config.toml
train_examples = 26041
hop_length = 160
encoder_activation = "silu"
encoder_depths = [4, 7, 4]
decoder_blocks_per_level = 1
decoder_block = "basic"
decoder_upsampling = "pixel_shuffle"
init = "trunc_normal_002"
beta1 = 0.9
eps = 1e-10
max_steps = 6300
lr_schedule = "linear"
Rows from block 12 of the encoder of a small spectrogram autoencoder, named by matrix and row number. Each number is 128 + 24 x the weight over its row's rms, rounded and kept within 0 to 255. All counts start at 0. Numbers have three digits each.
After each channel's rows are labels from the 100 clips, of 14976, where the channel reaches its highest value: "top examples" is what is common among them; "lies over" is the class under the peak. Only what is clearly more common there than usual is listed. The data: short made-up English sentences, spoken by a formant synthesiser in many voices.
# conv: pointwise conv (encoder.blocks.12.conv.weight, 192x192x1x1), inputs 0-95

conv.24:103128082148101104123168105107173151120116137133173125137164142113094136101111096106145130130095124139122148143119123174100116141154109108117125106059067133139130133072112109135132127111113166146108135120131113157110108110112144124111137031145071131142122125139116120110135125107124156157
top examples: "this"; mains hum
lies over: /s/

conv.182:162134127114095118087119094110140140100149090107165135166140136068084129092165129104146146128136101163171104145116082104147119102105131126103132134121165136114167133183118132104152109128135124148138163126166139107134143121095143118130135104109136127144094175112176142144095107123133129065
top examples: clipping
lies over: /s/

conv.191:127113112119147115133143139104145131097058107101157152177111115108109109159132100108120150089129144119119106144131119124110154111118115101122137142137192174108137103139157101077118102137084118097107154148120106124131133126091125135113132131172182123109097172114133181128117114215116162119
top examples: clipping
lies over: /s/

conv.36:145100120142083108069128061100118096103111129088070106075094102107116120139169145150112143142170089091139097158139096110094172095138106129101142116150169104102163096186154131114168095103132134143129117133138107112125182082142106117122127147112104123132109111124151161123106109118149096115
top examples: clipping
lies over: /i/

conv.179:116128141124147150122116150130117154090065143133062138128131115123123104130110139114148133140124131101115132115146145124078150100092077131100108136121138138120109146167141143156170140113120146133129094141139090122138159151126119151139148117108121141127133168137125182184135113108138130127
top examples: voice: child-like voice; "she"
lies over: /i/

conv.123:132108114209124111113141118103130094157114149144126137093108145139133114105132131124156114122117106141121153090131114142144134131124127115125106131144124102149120131113099137124130100116125117143132109089141121200122125142120138125127131131104134099218117111118098136128141135112095134102
top examples: mains hum; clipping
lies over: silence

conv.2:118125114146096140138103132125140040101160098140108120130147130106118116108133141141117099047133127056138134105137118112120122147123146124084173133121124112090109147101146100173093142123129147129132152113116127120125117085095123078171148120093089088123139127111107113100115139106109120187
top examples: /ɝ/; /h/; "her"
lies over: /ɝ/

conv.30:138111103186136117147150140132124080127128149165171137119130133155137117129122127116128103116111119163118125087135133153123117132105099111150122128125115113155122118080090097099130132143140107131143104091139129187115113145120149124136133136115127119233121125144139129121161147121083110126
top examples: mains hum; clipping
lies over: silence

conv.137:151117133158146123145105148142141169132144109209189169140109139212157119121098131142131123131158115149122139114121136118128142109117107127119116117168137108175121115127140099134130104138147157118116102128110152156118121151119114118139106157108122138145115124108129124134148161089157097127
top examples: mains hum; clipping
lies over: silence

conv.38:121137094109090103127130115127159143074046064113110131148110092112101117076162107123173184097155130091155153130125108083086142112126134141106147149114164132096126079149130124125133119119101065111119121130091121110124128108136147137154111154116126147108135145106111129133093110165163099103
top examples: voice: deep voice
lies over: /i/

conv.118:156118151116120146122122118143098159154140141108115140096132160118167125170130110113116142146114130136109131141114149125160123134153071140126142129156118103134118094162123128145132110093112120142175066134130109092111170136150121161126110091177136106111141151146105114125125128115200142118
top examples: clipping
lies over: /s/

conv.144:166092109106141126116145163141114141110119122167142108164155110107104095129132105132126134096159121085078097125183124104152105084173127110140116121167110109128131111122099120097156160113114074144106158110131150116111159149139133141109128167149153148121113119115175198143131125138125146130
top examples: /s/; clipping; mains hum
lies over: /s/

conv.35:127131124152114148138104137187115094151107125135123083145149124122126106127117097159134142100135136102128121070121156156166179124143131119115129111113108120121122114147082124102123155156122050166150138108112124163119099147115104161138131132131116140144100148127144156108106112115093151146
top examples: clipping
lies over: /s/

conv.49:154114129140154161097131152121090120128125180122117137151121132195141124135139141122139110111185139105122118110115115173136125135066106122098131127116160118078145121098129152121136100118136141131136094136111091137129091100119107131132124111123138060135139125127131089087136115095119095130
top examples: mains hum; clipping
lies over: silence

conv.41:132145117128131193124128101138104094140170116113101113110133125120103109091111112143160127103113133133116117136140134121084190122174089104102122112099124144142149123132105093167117135162121103191124112113112166134136080112134138147117122113157105151120167162118116118062116073119110177118
top examples: voice: child-like voice
lies over: /i/

conv.181:191094112177121120102120117133109166103127149164148155149141136197155110098125142147073117124191111128138139104144148148129130125105065125084108119135153103153127104119125161148150155139131123130140129102109131177144152103129138115136124156130115144174124105100116108147158153127119113121
top examples: mains hum; clipping
lies over: silence

conv.21:177114131111137114113109107211154120087115119081094106117106115135127093102107130129118158134139153119093130126130113129148114152147133084130128115126090121128128098141139146125143158216114104121157135146122085130137053108095117133113105141144112124116150118137123148129132137120104132124
top examples: muffled (low-pass); mains hum
lies over: /i/

conv.19:149127116100111137124152132145099138144138126093128119100144106138139070132136122115096113099125152080122118087112060142160150102148115110110096096107128145115120153181102142079100101118089128181115109125110121133111157105132168145142125090111084137141122121112136204122154096077112104098
top examples: /s/; clipping; "this"
lies over: /s/

conv.4:131120147129162110116129113086124159113127171100055137090121123106131127137115125137095131141115116158090170139097124140121104123114096120155073113129110123135110109144136145119152085069112139106091126143135145130113134120127139177108112102107161125128120093132114124144107151105138142085
top examples: /s/; clipping; "this"
lies over: /s/

conv.132:118073121115115099114141124120115144089053091103168148126115103117135135108117128126113121165139142100134104108128130091105131097113096141124165125121132119086127110095123038101126142152127141112180120107106117127131113101113103134102137121218132098117118169133141144159122147153143124137
top examples: /s/; clipping
lies over: /s/

conv.173:137076141119062102144121134134105137138095110137167129150105131133145114112135127137148101143128132095127156133121142079103169149146155124124137120122143142084167164146149141104096135137123141133146132146119112094124113114115138118132163151126146108119146146128166134199118110154134132124
top examples: voice: deep voice; clipping; mains hum
lies over: /i/

conv.6:100150120131160142124134163141120125131121110172116126114161087159131118112107141189108140126170142085175122134140145180128120178105141130134143128133137149103130136097173105170151149181130102134129164135136123149142073108087141107121133135107131099135167122115146074126137083139122142217
top examples: muffled (low-pass); "she"
lies over: /ɝ/

conv.130:130133120141142124191078144164127153128119115136162114094122105126162116169107135126179123089128109156073143124127137103140110105088090127109136108171109125127132111124092131139124118109121125132106072119160143144111104193112068138097105086110156099149112127134111098137109114118148162111
top examples: mains hum; thin (high-pass)
lies over: silence

conv.17:050100130104137110135149142116146108135114147121143154125121200120128116138133125136137108141118115150138113114125139123114122102151145132142096141034111124140093170139131123132121110096125136114136165144129120110125125115147136125168171097130094176112127126118101173157145117107109087114
top examples: clipping
lies over: /s/

conv.119:114132114118134159134147173156110119162148123181156106099118114150149097124113111124157130111117138147133123132118146088154121146136130134162117102134135174124142113091114137149129104137120133110129132147179123121124083151108132119107111118104162138108159121115153118096108101123106115196
top examples: voice: child-like voice; mains hum
lies over: silence

conv.27:140110120124112119121129126130146140131000126116121127142120157123142124107130103115135142124111134127142117115126115095132139062135112119119141125136148125117123119133101114056141130173120116134154116128125143122119105133109135137108152156144146122120124193105120244143130120150119122114
top examples: /s/; "this"; clipping
lies over: /s/

conv.153:203150120145149141113111135123139112132087134144135130127130133114132097129104114132145140145110125099173095124118153129125137123142095132152124147132119125125122111123152151119153111116147091115141114120149098126115148180120089141134117154125143136131154169096152141146102112107115186120
top examples: voice: child-like voice; thin (high-pass)
lies over: /i/

conv.160:167151144116098165100134139088137155102130127128145140154143161146093126105115132137125138190150161139165082133121106155138166115115106116131122120130139133152104161107141124065147097117122089112102109119090109128138081125092105146084095082135173145128106126140133155124152111121150095116
top examples: mains hum; clipping
lies over: silence

conv.9:134131110111112115186109118199135152144131096106166120135128103104109104092125125105132145139098138130147146138135128100130155159131123153123132122093150129135153107101135129188161139167108148148138094121125061115141081128144078126122161115118129148110163123149113110151128098134124129119
top examples: voice: child-like voice; /u/; clipping; "who"
lies over: /u/

conv.29:151082118218116140128124135127140084158142139158104101112113149161120120098127134134146113117141097129131143071126112166162151126136139116137136120134095074158115121149117157089125114144140135132141140076165106168128134177134118120132139135105118171182132126164107120163132103098126140106
top examples: mains hum; clipping
lies over: silence

conv.149:171147123143109122152106133124153120136154141133142139166109129096154114132140139137116115121126092163091107125129128139109087159122105111119111133124093124127111159104100148158129105115135147117149136125128141111138170082149130171170130075154164089121105106131120106130145108145153103153
top examples: /s/; "this"; clipping
lies over: /s/

conv.18:171115114153106148111128131139116126082197138136140095149111155136079122096107140149116110127113129099108129089103127171171121135149090118117094115134092166147118133095167183095117124121120104127077135091142099159107129152162126138115108098122097134132109108123135122211169115122131136158
top examples: reverberation; mains hum; clipping
lies over: silence